From a checkpoint of a small contrastive image-text model.
Model: 7.53M parameters, 64-pixel images, encoder arch resnet, encoder norm groupnorm, encoder activation leaky_relu, encoder widths [64, 112, 192], text encoder width 128, text encoder layers 12, text encoder norm layernorm, text encoder activation relu.
Data: trained on rendered rooms with furniture, 36250 training examples, 21.2 epochs.
Rows from block 13 of the image encoder of a small contrastive image-text model, named by matrix and row number. Rows with one number belong to one channel. Each number is 128 + 24 x the weight over its row's rms, rounded and kept within 0 to 255. All counts start at 0. Numbers have three digits each. After the name is the row's rms in percent of the matrix's.
After each channel's rows are labels from the 100 images, of 14976, where the channel reaches its highest value: "top examples" is what is common among them; "lies over" is the class under the peak. Only what is clearly more common there than usual is listed. The data: rendered rooms with furniture. In brackets: how many of the 100, against the usual share in percent.
# convs0: first 3x3 conv (encoder.blocks.13.convs.0.weight, 192x192x3x3, each kernel summed), inputs 0-191
# convs1: second 3x3 conv (encoder.blocks.13.convs.1.weight, 192x192x3x3, transposed, each kernel summed), outputs 0-191

convs0.58 106:131125123133144136147133151158104011028147150140132126127143127129137147125131126159097124128111139157142097160127150126140153118124122126157096116149163118153120089137099133133126133141123103124161145122106151154143146174130105117124111145120097157129129138135125146129105057125127101141151144137126141138133124139136128134098138105128136104089085112131139127100184130070134067089120129140144138112093163188151128121131167154113118139123147125131141153104088110150125165121112114116141110151145120148135127113132153121185167142116094079127145154088120090116121135130134129118
convs1.58 105:134104127114108087116122113101123128122172103131154108108150122110107114138127180119176138083139137170123141137156145137101092138149149137134145122118162127124088132136127137135077152157177143105099130164126105107137172121145139119089099124187147133113200095115120105123115145136119132111143085153114149109120115125142158141101157055169092147114116127122133147073132124108148123164166130091103147141154143123098134147100143096131126113109141156097116093162179126127125135152131140124122154097140130154139163164145143120113072120136128131119141137142163180110132112154128123189
top examples: count: one (77 vs 20.1); barrel (49 vs 15.2); largest object: barrel (47 vs 9.6); sofa (34 vs 15.2)
lies over: floor (100 vs 38.5)

convs0.152 089:121122113164132146153118122145131204125129152079112148147077128101155143134092137158110140117109118138101096111125176138161146128147116154145169123140106155095107114123145159127111120096115130124132095130127097144114129108126115149142089124103132117176167150114152091085093079126132095122149169122105126121126105135145124118157139116144133132108171180126075111131113145105153161105147131085160119115156126138137185145084123117126105133158161160130124118174127108119118100126086160120141111111103145136134095113103134114140120178188106130143144095090181137115150100104144114109
convs1.152 068:152123098113140113143129111160089118109160144135152128127111096164136154124145124127103151162132098116126145094100118138154116134107109088105079135099130138151135155160111091127129120166135124096124154102102139136144079129151137153107131079153067115152134109142113118107160135091106136136166198135145156102145144140143128106134130119100114122181146099163082126136144117103107105092133090090131128134092130083108086125161166099112148127121098099107105147135156127148185092116160117117083131129114103124143154125136111135112159139128110088131098106147107134118121157193119089105
top examples: flower (71 vs 15.4); count: one (59 vs 20.1); largest object: flower (47 vs 4.8)
lies over: floor (100 vs 38.5)

convs0.0 117:158112126099125121098164128119105165049118124126142116097127132124114146141161137149143126136119136139154169149146088145130137144110119172129119128126102096108099113117108126161090123141121150124124141167056145148114117147114131127126158124150131160141129139155127081124150089111163134152156134133161100119100129172140140127062142159095128132066069109138102123129179083135118107088084107113082142158135140143162113123133124138134160149126148124136117140136129121144119121150183122120129112145139145085131136159114134141186133116141111158144146083133105097062138122124161122132
convs1.0 088:099150111154121158122081149161109132094113173134124094122134108106099095133130109096127122106175138110141148092136138079142155099167139131158139115088155170140143091131138147100143112161134136116136152136090113137100120115119120118144160135146077106170133104111148132108129112107120157148097135118075110190157130155109186156119169205116155145092146083112142132125093131094130123136147133137133119113137138140134120175111116115128145141116136168134146146133144122147127155114087089137124139148167146129108124125142124141071139202141152121091134144103142129143130159148094116118
top examples: pink walls (34 vs 8)
lies over: window (45 vs 0.9)

convs0.155 088:139076131124145135188116107123151086121126125127150121104107104120112135130139140168119157120131128129146111132152147166125150178161139148126109140099121159074130174103159111154113108099138126117143105139140116144146122174129153124135086139102132175147114095163106114130169105092175157143095136130150116114119152137121119082110132110124127142085031125090151109093163123158148133119110137105115142174125108113139127137157117139160123138101120116139122113124122041118098108115195141135136141165137145111125099136131139154162125156118103099107137139104104136128156129133134101101
convs1.155 086:147188114140150067099092138106120118122110106161130094146123121121126086110161104061102093107136148137119121135138098089166089141070116094117139137081106152133175158109164119124149113147139068122103121120156107133143126114111127102130130150093119071154111134106100172159117096159130132113117148105115123126142119131124133156168135145123125144127158129138121151153106156125110114140140138129093138082096126128154168083123112101125123132098110148132132148119114143154122143084113114129123075118127065110128141101091109132116094105141157115120102131150122145101126113101084082127
top examples: flower (36 vs 15.4)
lies over: wall (79 vs 37.9)

convs0.112 107:160125140099138098097159108143098144153157129123121114108142126094118148100119132113142123148089134100128117161108139125119127126142119155152126142109110117102176145127096091125120139089127157097142129135106132115089142156141145091105120115125113151053092130113125134083109145130142125150135108119134140099133119164148097205128133141150171130166168078146138160121135135095145143119155084109132123137145171189136141136154140113125127108131174139117141100157105131143156186124158117128135131092158154140114140092111135112166158127122085147099163097138111088079129117161127068113
convs1.112 110:101134112126087137145116145135099128106136089169144092089150150108162182136147120138132148144152126139122135184120153135143135121144171141132118109108153125137121138110143146113135148122151136120133125135104113102138187085101154137137123128173178125046124102111100109142110149159153114143110137163089098181124102134140153128095145162104103166121106117131134134147134142107142132174185096167161129109158118110137130159080168162117156108139095153140142144151135122129145129126122139122110130138145120130151132110109113173095119131103128159167154137118147125118125125046123168159
top examples: barrel (57 vs 15.2); largest object: barrel (49 vs 9.6)
lies over: floor (75 vs 38.5)

convs0.151 092:119120149121130128087143134111154155083088098123131143141130131175129110119140149128113134147115121130099238119199112151121150197154133128138146140119103116125116157122089140143122124087132128131118094107128160075155121155131154139117172126128124129137151106110135099121124042130137140132090138111104153124123132127098143087103156168135166113141098127122118100134101123119152088134136123106127100136121088110135132139108147117109140139101114145150154181167126136103126144138106130063131159116158148142075116141109133095103130134122146125144142086153134118154143138137114144151
convs1.151 098:139116085090117113136136146150135127160100147136106131148140123080098134175068145111140094134153106106107096110109151117151147116177094149140124136130108189114133103102092109122140108123110135162148130117149118152094115111130138097108115147136130067197105127141149080103172152118125090119137144139142136125143113115117125129090112117096152115093128128124133114149092104138129110108135129092092130115106173161132102169153122064119128096093117129133084149132120118112157141133129133101072094152125137153140156116147112123165144146141163140119124142096162126111124146102174071143
top examples: window (100 vs 59.7); count: zero (88 vs 19.7); purple walls (39 vs 8.3)
lies over: wall (92 vs 37.9)

convs0.98 090:125126116123129110133127079114123104105156108149095159125097125099111121140113162145103140128138148160103146119144128172153134116157102138170147149125119131111128157155200136086095126085116129151129146109115148099129128164115149138111148157136108153124136140123110142096149125118125067148143124119126107114141169159134105123130136103156145143093165131127144125107119122133143090110152081130134107179110148149187124109119113083089177106123133145127134101115107132134158099161145104104144166120089164105144152124162128144166131141172124118113115087107107159024130111139112106124
convs1.98 108:123158108117099166112086152124127122094113175147120097163083124136127114144121146132149110162128128143105152148117120140158111140118124171099137131122133118127106131113127144129150116139104102139128106150146128126137172113079135088135164106145079103098052109113114131118099120137160147125110142082084104085177124113133141162096160199152150101096107115150140115134122128148106157117117088150178114086143160156128099153112169119152114151123151119172112152110137118119137101110095140113126117130125135137123115147112078155124147098130128152163111162108138124125103169078111135172
top examples: umbrella (66 vs 15.4); count: one (51 vs 20.1); largest object: umbrella (47 vs 6.1)
lies over: floor (95 vs 38.5)

convs0.67 083:100097124060170157116157134117126102129147139131083106145117122152099105110093126150133120122127123174104123115159127132153119153117153112176155136175148145076131171103130123086073151129133133119136099162103141117164141151138127135086104142135092136152165128132079090091148136130151132144148168141118163129126122104128164153114112089112129123078134144146163159133148152143146096126144145089098126110142144111113126165098159106104161135137132153100091100143131092137106156107145118143081159139115176158124109122108124098143146093134085134129164116098113095135169148149126123132
convs1.67 093:124142126115146139128121170167122141125135137176134138141138161121091131144131134089151107107151168074135108096147216070104165145192111154139121146143095201167139080117160116124154119092119144153158129104183134122132129142123098117143131081137099109204122154139177113105164130147122152154119134102122125105120132158128116128125126117140134165150139074131165118131141114113113112131145145129137109130100171116134128135146132130155127135109124133148138201130122124103132129147140147136124101090121128148114126099131158140119120157145135122108124123151121137135103168172134125123
top examples: window (100 vs 59.7); count: zero (94 vs 19.7); grey walls (38 vs 8.3)
lies over: wall (87 vs 37.9)

convs0.176 092:108097125116121126096178124136079106175124136128139086113119118127146141157149145138129124153141140148130141111118161099143170133144109156186112131153131109108114130086137134100108093134100170133185109172121130122173136105117096103113105114117108133110104087143087170098072139139136123146141113106124113133135138115140143184132121085138118120128122169151116138123127107136146181101160121118123159105130180142099153123137152146125093130149154123104082089121137085183194096142093126127108139104096132146117130121127132082168129086109143135151146166127133088137135121134144129129
convs1.176 083:116159138128138176092135127159129122114133127147066142165116120132098123082094112142167150105147128143125145171117127140084113116103158081106138142134113123131117134128114144125118176120143103125086136112146142126124071133099130105154141138088116133165161184114124132109123123116097117072104131153119128199140129121119131117118134177130105083143120111167127196153129124129157155204148175123158110154129127091112113154130131135100112142140104127145095151134160159134145114122149106161149141125142152134136146152118115132139085099122099107116090139130146137124079076121123142119
top examples: count: zero (76 vs 19.7); brown walls (66 vs 8.8)
lies over: wall (67 vs 37.9)

convs0.150 095:101105161146126127185143123109119060066149129138125155103140127137128129144154135113127103138109079152139115100146125107117107156121130138094129117142163140118099155157088132124155162141123143120109148136122077113113106169117160140126104152146127160149155139137157070127161157190158145128135123133117162119131132120123099141065140134022112146090084132150140113136148103148092162156122115139115120154111135104106129126144124137151134092108114103132151147125143149149151153124088148142162108120151106164129120167081149135103093120124127108137122135159118128109125144094118115130
convs1.150 106:127124113113127105102133095219112076142132118150179106121189139150137139112144138153135148119147124139132090155149153173125097135145127112169150123120110153110140089085134131124131115136131119164142082097124130152112113114126120115153131142141125085162094127133129118121111077109119088099102099128131120139137108147136149104134098071129134113092108163084137129132118130122128133088125056111160188115109097113110129091158165115156097121131133142121098145114143136127101094143126110115113105169105158155118152089113107115115136157132093148111129114116118155092146138104162138173
top examples: arch (58 vs 15); largest object: arch (50 vs 8.6)
lies over: floor (89 vs 38.5)

convs0.114 106:136111143110122155118182113101119091066171155169125100127155121133114128132134135170156149165133103157167079114125141116139128113130127103114090114149130130130056125166104141137108152135133115120114137146087078124092111179130138118134137143139102145118144152120162117077157085154111159138142146120155136134109137164146129172125129109098143153036133109149180138063153090061125112103120129129145124129137143123145135126153137117129134082113152124143141130130144128146130178129133142120148126142101121123155128128107158107112132139119087166142100118129119111085134140117131118140
convs1.114 118:134137081120132134098096116132094125128117149128136110124197124178172160109129121104119157139133151139109103091151140104091168118160158138131134137151138155132094142063107128143127110139200131107099128129128137109112105114113125107105101148146155102151130120126126126170104156180148129127150123085083167112161126143129146145112128050147095104095078143084140134100144123095141129104111103127107122109137175142106146147127096125161107101135125091120151134129089099151111134091072134148090144134139130144129095135161126125111104127132104129141148119120135134096101089132112146106
top examples: count: one (67 vs 20.1); barrel (65 vs 15.2); largest object: barrel (62 vs 9.6)
lies over: floor (99 vs 38.5)

convs0.147 078:147100118112148125152103093103088100142130153178147138147172128087134130121125135110146145090125157146130069152158156128134148136151106166148110153101113132100137113144139145166130115113103128103086105074114156142082123132127138103117134114094097100161136102125097130092149023165151125112117144092122145120125200116125129145104159113124127122075161134131079151154111121122121106160152134114160138115165131124158129127126126118134123181106123148111153154136158138128150122139151155122124132143100175132138103087131138155147139144112093135115119140107136130133124164134155098088
convs1.147 074:115134151165121138141130124094147126126143127080089088134107102146142147122119157111125149140109103111149139133104128143152131135091141130130130100131143161160156141112135130147163087144128189170153109122150108127083147068132081107148136118144113164103110121133106110167093154137140111119148180138150114112109117161130145142159121089122082144184112152088122122126103105117143136089093131148126134087113138127126146182094107155095132102134104071128135131140125099147149183110118098158130151104090070201138124115155112137124102124148135129150113139122121122123157113140118103092
top examples: flower (78 vs 15.4); count: one (58 vs 20.1); largest object: flower (55 vs 4.8)
lies over: floor (93 vs 38.5)

convs0.140 098:146106133130147140143105126125163056118109149119127139123079105110127148138111115154154125120132155154091101132161114172131145168169110151155108131156119133132142115162073111151090126079072129122148136144142118159124145114128135126136132144143106117152131122102101155092104158096115078157119145133128127107107100130100157119111144081169165156103089137147096131129139097023155133134144134138148133134132148159133152145116135113117117143127139135158139159152083141133139088148114148158146121150111161100115133138128121134158155140139073148149150132128149099094125110095131075113
convs1.140 089:141152128111107126165110121141122096101143136114125142126088149120094120154124110136114117120132109142120133100124188097091161089149082134135101133100142186123109102110136124082149103143097173111097121157148125094070121131131127163078117130101124151141184114117142119118165098161131121111113146130091123121121113113127122156115124091115113114115094145116116140116089112112156151166153149110112113097097127172138142151133153165100087124165109127109096109153159137140129145108125126133107126133105174151133144093093110139109132142166131094116138124141083148110142106217138163171
top examples: count: zero (81 vs 19.7)
lies over: wall (84 vs 37.9)

convs0.113 086:136111128137117142089098113159155155103153137128167157115100108138114131129106100134124115127122131108158170105148141123128140140125164182150146131132114151133073143161136149147122138144110110124151118174125129105157143109126097115141117103094097153124126137149121090129115079087142122153136146132131138134128115201151124144109120116209112110110143160069067144101163152149136135141107131152088168127129113144121137133096139149132113119117103132137136112082103138098109097078067117114155125143098117085122179090117187137114156133149120162117166141116137132098135140139109131106
convs1.113 079:094089135125165130132131141192113156124183128112090136134131132124167150116148082122126116150113120178143137169120142108153131132087111108101141111127137118107173119127148137127109153091146173077133095099114141119120096162142117102065144084122159133116132114119145176128127142096146116094141110132147172068084127141120082132149165128114131174137146113128113094118112122143119100082138125090081080166143154155143098128140117113108134155149144129113131127155120104160135154167138090129131109141153126090104112148154080144106108120125099126131079137135135125132120142140152142131
top examples: umbrella (40 vs 15.4); lamp (39 vs 15.1)
lies over: floor (76 vs 38.5)

convs0.32 079:124116115153132144171097136144135063180129116100148138123107105123127177141185146133128129136074126152145153098118136144144098155142112091127128114135089148133105065133124097143126077136125139145115170131075143122122129137086134124147122126135113178104126138103130112093076161107170120140122139139147127127116165115145126074141130135139150121192162129119089156134140102065156142107125150129145126139140160139191110109149149116114138104135139130120140131135163161094094087122159116084141114125164131076111132120123091128152137159146107123136146126103119114158131121101114136128
convs1.32 097:121133176123134140106134087107128099105104129126152135138152145119098145109115131171119126106108127137160108151139202127144130154168153089132096137136111150172139216130146117135172137086113134098139120073150134099138121127124183130131142132072130164180083133092144168133166101122119129127134118115137108118106110120095095115126101112131095180088125119134111105145106135139154160106136138133114121117130109116125113118119153176137151128132100144132104121150134149147092096135143127077114108171106144093129074155149183106089152125109124112113122128122129129103150133135119137099
top examples: arch (40 vs 15); largest object: arch (26 vs 8.6)
lies over: floor (92 vs 38.5)

convs0.96 090:128112063132143130134101125107164144112108128137094095093112137120137112176153146111146162114124112153084127157139136152146123087131160153135151141141128138120108101094162122158097130078144137137115113123108094095091140153145161127115144128131138097095109132126106137130177100185103120163117142113162148144114140130132114174093184166128141110154121085134105121150107109113149106114130095133169100154134139146164134144099140147105139134143138131142142067175139118152156141150110140133075131135166135163112128103124123136116146046113106112154113106069125148156114135111112145124
convs1.96 075:126090093103126129131159084093115148140160101118138136148169116099080131103129146155114132147124118157098131160121136158116135158163197119127104124134136132095129185137092152105103119149125099082093136173131167164158162133127107102122146123112096146106139093088131143132089157124146130140114161154114122108152109148106130123126138100123124090126127148112130112147178135121120159145160095139150150191144084147135079124147155091117126120145121164125086148147151107142152146143124096131126122123145107145132129132129101083127140175103140151131126096146164094126094088123147072132
top examples: umbrella (46 vs 15.4); count: one (44 vs 20.1); largest object: umbrella (33 vs 6.1)
lies over: umbrella (25 vs 0.4)

convs0.191 091:129155124108122153169143138113092074076168100107133114099140124127117130095121115117128112121130113080120183121060145141146184109147160118131118125115183129087149102083117129144172128155114128125147174176138084114115090138143098123153106110138139132128122149113104108171155077178160135108108141134125122130091130094154137154136103126147114119142110144114134139134120127118135097125097135134095119147135114072129125134109134103168118148149153141105153104147157141143141177122149104107080154128166104117138165143137183101103128152122158122131150094113158113118129140137100154139
convs1.191 085:119116139088140135113174118092118091137140131156156099115116137103062095137147102139112113143124130176130106160172124122078096127092153136115146118130126117122127129147130151154079145086139116106108122106108111139127082126130139117110141084102133174186137109150144118130082123092132119174133102149128183160120128143143114094139135098110123127077140136104170071087151133121102138120123138083125186109113094124125148102140148132142127111113117165131103089115113119171131111162122147121129106126106131113130107083133136115125095105118157111180122123174132157113110118148134108081
top examples: count: one (61 vs 20.1); barrel (55 vs 15.2); largest object: barrel (48 vs 9.6); largest object: sofa (26 vs 8.8)
lies over: floor (97 vs 38.5)

convs0.16 103:128103081130115104155174095127140136145113156096156128096116111125109134160109133166133137100138171131081086130119103111143135122137130140127139137124098146133123116116114136113099110145123125130135090158111068122097136102127133093110128145120142122096121094130133095123140111118174127181152147149128124079152113078122148149138159126096159188101149084120188183126077145122121117138174107110188125123150164156088135156071118113145142161157156126153119133156142105139157157152121146123119136147157145078145099114124102130140114136142132136145148123114122085108119164142129094124
convs1.16 091:134154133104131166066089174201134132149154108171090120086156141130103134110146111123139146166155093125120100126129104163103164118131126132145100084131104160082112162117124143114152128100124155142166164106144104092099185145128101178107116132126106103132211147118112140114119142139097141109119163128121126143172122140110149104143138128119114097144125152144112160134118112134197094134146169111117097158174151126143155113156121153107114111127140117112115090127107148143113128109124100133124118128099131133131149155131185125111126152123145101138156115135118152144144093124110138134
top examples: window (99 vs 59.7); count: zero (93 vs 19.7); orange walls (25 vs 8.4)
lies over: wall (99 vs 37.9)

convs0.92 116:131155130161185154074134139123142109096102109145143121094114159122150202149149127163160147130123120119118140082163124144139127184136081136124160116143123176120109183141125138119076124107112102109148130140118103132161149090106141153141130113132120110137133123125121139110175119128187134138136144127137133132146147119145145065124127132126102141069151135133088108119109097104107138135136088126142136120125114111099109125191157117092120148133141139136108114101137104138118089125138090123168122132092112093123087144115119179117110082117111130146134101126116161111162124130187115162
convs1.92 115:150164151138206130131217138185152125120173141179166110181125160193152093129142097081114119124106098112137162116095117107145117136131135116084111103127120122108114108117143090166117116104110155151151147122152127132108133148123137141147119097168123144191112109168133136117181119084198140126132102136144139129146122142125121118126140155136140115145135110127128111120156112166142144157138120088103157175109101138136131101116155139088115129156125132128125156135111141120168128130117137102129129124140102101150133122139124093138158156138105123110116110155140118144123133120129172115
top examples: count: zero (91 vs 19.7); white walls (49 vs 7.7); grey walls (47 vs 8.3)
lies over: wall (99 vs 37.9)

convs0.172 101:140152138161118129092127161151051199130123140104145123147092140121128163131103092133087112114141112163132096181185144105123120128114159131116126115126118168090091100144125150112113109119169149127127083104112108120141143124097111127160141147149132167124142154127128173154132171151158096135128139112120132126131104128129129110152115142102152161092124126095161114136106120090135172110149102142135147093124104127113148126145144139121130101156134134111079132062135153129160132139106140136142127119112164111169075128131108107135102107175106149142098130086160121115113105077144167139
convs1.172 096:125178178139116112125127103119177134111114111170125143161152128129148125134142135169115139118140139151185150104087102162145178136133101134101156104152114114130133190144123138113128132133141108116073185128086123109105159154181091119104136143132119092128130070125117175137116126118103140103143106143138112166160131114128150110139122154140115123140125166164101131098149137160146105164136116145103104149123125097112084119105079129107146161152133148132148100145108145143119145114127050110145140094141114158129151160152122118125149127104114131095139105130122132170081131175143145133
top examples: barrel (36 vs 15.2); largest object: barrel (25 vs 9.6)
lies over: wall (63 vs 37.9)

convs0.126 092:183098131109126118094103106104121059122166105136150121138153149085106144137136131107126103156136124132189136115164128157095116148105150133141152138138112095110144125163120100161127142160093123123123122126116129107126110132155107107119151136161148167151119093159103127104150139149161178122121100109156138144111152128134138165094106084171126100051104161134140131115118114149122127127066093111107138141091115137152145179118158155157104137125133128149165122159106125111147137117147126110124136077112144154137164137094136152167145155109094106139107116119129123062135147107132101110
convs1.126 115:094118123112134178167143085089126085104082115127077140116108116093100119104101090138157151127155097122115118141140136115109147130163157111138136129142159155137144131100154100133141113114126097148114115150143138143157116097119132156185134126092100184152104154144131123135151084113158116155121092152102133106097109124115103108122100099121141148085142152146202098141141130102145148129158133161157190142117136087083123096128093090167118118133145089135115169113125143158166130153104109151132117136134094150114135126120129144086138105120144104114128129112134102119110125176132158094
top examples: barrel (53 vs 15.2); count: one (49 vs 20.1); largest object: barrel (45 vs 9.6); sofa (34 vs 15.2)
lies over: floor (100 vs 38.5)

convs0.48 099:161128119144107137098092135107085148120109136115120123129097177114152111145146108119128119121152165171113139133165141127143177113123050153133122129105135126114165111122152111182107141144173171124139153154139098123127122109158097104107123132137115132114132129111095094100092092144122103132117124136125129150122121114141114160137136156213175153118097129109169126121155124119144095147136151098137137134124111147113159159094147150125132099102129127113105119167065126120122149090121106114075120102089108160096105126144152111109109180149153098152171119159185119116117124126119133128
convs1.48 086:123150188059149130163142066094120117121106141050129107111144080094118151142126141157146102170103123139108101119127171135146172142123170134147118129132115139129115123154124131126121112128096094142117126148113121167141086152117095088144123127118098175126141125131119124071152111153112135125136134128163178086156108137124138117123123108094146133119135122111127115149109146131157124175170109108135128126143163150140112081157109134116143157150081127077123122164123143136131136143103130152144073122116164095147127120130133146167131137112099165126084111134150121104116094114171141141
top examples: umbrella (55 vs 15.4); count: one (50 vs 20.1); largest object: umbrella (38 vs 6.1)
lies over: wall (80 vs 37.9)

convs0.8 105:122135140116151139082103131166158181048115120126131135138129137115131158144126114124115125101107169131165117138146131120132133128160112174153146155122130109121123161155157163129120122150118138125146151108117108114120142123142134103128132130173113130149144151132112119106128119104173131134156132146130134075140150098140122111114155112091123129047160122094081138084103110156106102142149146080143128163114152171152156173137119125097115138119113156119161152151125119108130100148091117089078092135193108105097114145113136102130147105126145162144156103074111094117149150135113083125
convs1.8 080:143123101105132089140119124117149137128123190116105128178129103142134100117122106124139097169131127107110152124095106121094121143100141084133139099112079138113144139150118113122140124131101175138123132149139105158133106114100109146094131116120097112204172140112153086134178147117119145133105120119128119132070134161119109140151122187127144111138134133170119127177164140175092110070151105118096120131156140099123155128168125119121108123134149150085092143110120121120057127125142116126137131109132142122107135099150087169088139131096112106140117159160179161121133132133115152168
top examples: umbrella (57 vs 15.4); count: one (45 vs 20.1); largest object: umbrella (42 vs 6.1)
lies over: floor (82 vs 38.5)

convs0.124 089:121103163143142146121121134152076157128114137102146153100100154143142112125133111139157136101158184137141149132075130126116161119151159174164132137126154137115140113176108106147148112129096147120153158093132156143163130154130124100113124142112116125144142119113131104083150104101122100158133128128131120114105127150121114080088144081129093147037092159108140140122099072114155102135121111119080179141119128131184124130156158159158128142135111122143121143158130168132132115143096133118112118105142121082120147167117149143165144103094091163138155089130117132094111105118113096143
convs1.124 085:149135149157126115164155106076140116154157129118111174157115102141111156119137109112124119142056099126112142161143131143109108156054197091109139123110078144117149139116119133128158153106104136146136058122145127137110102091114153137139133133144179141127137114127117120147109132117116126173108113100137130125082136121126145125128071141129122109150130121102158106182172153152130149149096107124144108158106124090136118099145132114111150117149158150071133146110142134088138191135147136097133157147144116126106108126129159094125140141114159131122131167124108097100142133176093127128
top examples: umbrella (48 vs 15.4)
lies over: wall (74 vs 37.9)

convs0.106 086:138096122141138140171163135147116072083153128131137120135147113150118136122092135119141158164120099133167072128090150119128116097141110075148129139140142110102080167119102156159161148138100139111118121153146147118139138154118158114120118106127098143143137163090152123136084107155136101108141137130172150115114099145108122142110133067143120117084081096148170134131129125065152134124122131115116095158159132105116137103154145097136157101147108153129114122172129154103150152111128171181127098121135116157143133137156159158083142166078097099147127153161116130103142120095132121117
convs1.106 081:123163125141107099100122116094122101138060125127138137110140130114139132136154125170087136117149114175114116129134126103136078137101130101110147101143127135137144129102118117141096111137146161121138126124119154137110098131127167139087150168138146109129111074129147161150106135112135139135145136118081126049124099132143122101124107091128116131062151093103158077124131098101103186118117114162113103118105087133124084131112145109101096126102090144086101128095112087161088151114138114133106160190130135135125119098117116104188118109129124120109109163134093122119109100116097120123
top examples: arch (74 vs 15); largest object: arch (59 vs 8.6); count: one (47 vs 20.1)
lies over: floor (98 vs 38.5)

convs0.4 124:124121131099124114155116115148117134077144144134132110119117104140098141111144127157151133160130133174148107121186153141114140181131138155167096100130159135103061166120135147138192153132104134120140136130118154116120113113125136106100094143127107137113122144142147091087122086103139117151118098152137157121126118156114109112115123122120127128054101141099100162106118085078132059083139108088108127135078152153137153106117131124112148124093143119113126138143133130123176128143153110133146136121153138130165138143164159155145182199136109113116137119153155100128126107118105126169
convs1.4 134:144122108132108103087098136139166159147095164139139150127127132110122158136137142113115127131133132147138137094116168166170133098109080148141150134118130097110149093140164100125104137102135145149138101161118132164149161137177118122128150105154157098083147077128116119135130158146122133131158115123135126120165139139134153158164132155163163173168181096131192167154136129161123119097120141126185092097169136117108146122118119101137154137147155143114145123129159133123125172094126114154111185147163130122125142102159099116167124064154169149111159160139130125136120133156124132114
top examples: barrel (53 vs 15.2); largest object: barrel (37 vs 9.6)
lies over: barrel (39 vs 1)

convs0.186 113:105143107146102104193139116102123092159130126103131129098114105106152109124131138134122096166096143134081099178155126166136145117121153083148117134136140104101169138134108138127117110106088127112111072128104090168073089103153131133116099141131147106112134166102151124146110118137107120124137133128130145147106162162151178102137136094139130116168105143130153110127153122085150136094145125104117146137134157142163130160122107168143143127150182092100084128135108116142113154137122143117128140141120136120143103107106135123184116193087152117153165118088136120143109129202120141126
convs1.186 133:142150144135119173107106128170118072084164173164150092134126140182107140125133141144168128126152140104127104115083141129150162099134076178137154128159158171144072169094110114133118131144152149131180193130125136157160157102107155113105148176121145181137145147132100082114100134160125128162125125124107149135170143124104135129148139149092117134122131126102095124132140123149146116119132150107084115109110117114107148119094150117151145147112097180119130081130129161115122150135125079106104129156121135122112132149113123138112126080124121116163133149130133116101146139093138138112
top examples: window (100 vs 59.7); count: zero (96 vs 19.7); green walls (27 vs 8.4)
lies over: wall (98 vs 37.9)

convs0.149 081:158106115119135124146127131152105103112142153148130164152156144154151109132126114133136053173117114142099144109084140175129104109107114100105143129155101110111128174113137123116151100141088112109126109100115150150152144141148089126118120098165121160199131159146165144106138168142104063133108126140148100135125121106155118127110132126140089115107063180092170133108167106185110143144095127120099130164114132114128147140110139113138117154115137136116088107083132120119117128124080130155091117130138131139157137183117166147138138182112119134135123132136085112111118157130111140147
convs1.149 073:111097147088145130118117149105124124136072163095119093120090122103091159077152125127149131113156140115109116102146083089130083141101120148108135141079105137132148065147145103094134144094149129144119115129113110135134114146099113124122163134105073102132108113120135148127111099149153144119151156083134137136103144122113130138139121122131143097122181105150148098147109111144162166145113118161081106130137136131165118108117136104108149135138107136123132138128110118097132092113155099109134122171137139092085128060127081139150153123141104148119064120135135147141160164185112083100
top examples: arch (41 vs 15); barrel (36 vs 15.2); largest object: arch (29 vs 8.6); largest object: barrel (29 vs 9.6)
lies over: floor (81 vs 38.5)

convs0.54 094:161132083132134116136152118157148143094139132107129138090092076157105143133092104123121117114101116107129120143106133078123134128132167153126135137127134131147101144126166136116137088083119117115152107154115127125106119139110179119140151107120135157114107126135127117105133145138141123117166123111168112111130132161129130115079144087173098161132127102141151172138125096138104154136179120145105159155172166142164149123107141084116161100105159133134078123130161121104136142121102177139075100090177148085136064129138134132187145095106139138152138135096144129132155112177126105098
convs1.54 090:112109120125118113121077077165121123135136137103125112115141166140147109157160140143097076163109117110111131123123133132151080147138125143124143150134146094107153111121115143149101170148147102122142126143105136142140149106121101114156113141083141120108118171145155137121088112118124095131138135147091102138119141112068121118150074148121126135147172084123126116132147181168137115177149113108148117160115130135090120133103139161084138140165159136104148117136097122124098127152158130127161160175088147104105163144110168141091172116065135107128113156105168129125162168104171126115
top examples: umbrella (41 vs 15.4); largest object: umbrella (28 vs 6.1)
lies over: floor (89 vs 38.5)

convs0.111 083:130131098121113150104118138103129102134141167143117160084121094147103105140108165122092160108125123129157164066121137108139115089099117122142116110134130152167139090162125130120131131135128111170136160109114214127126155145176110157117148135104099137128135128116151088137119098118109095132124141130142104128151129167156133102116120109150080118111159149132073133085163096097104151118129122161112130146101137166155074120118167119139178122119145170144106124109168162153149098140125118108093109115114126111107163145175096133151123154093071139145143140159128118113116145138151106146
convs1.111 095:100156129125153137099128074098144140114137100115143135118136121133111147128145128098147115118074138151113136131149117176128098130104124129122087127167131115135119130110169130092116120126091115131127089093164072097139116120152147073095098137099123125121102126148137194144105134146122099117119136120084097112079136122119136171087142091135113137123129121145154116151066132181099156092127112120135123131119160153133133108110091124106117114139155059102150115118117159098092118190100107136103144101096111145116115081133123139140136121138147152088099154095141146111145179145147126114
top examples: arch (39 vs 15); largest object: arch (27 vs 8.6)
lies over: floor (70 vs 38.5)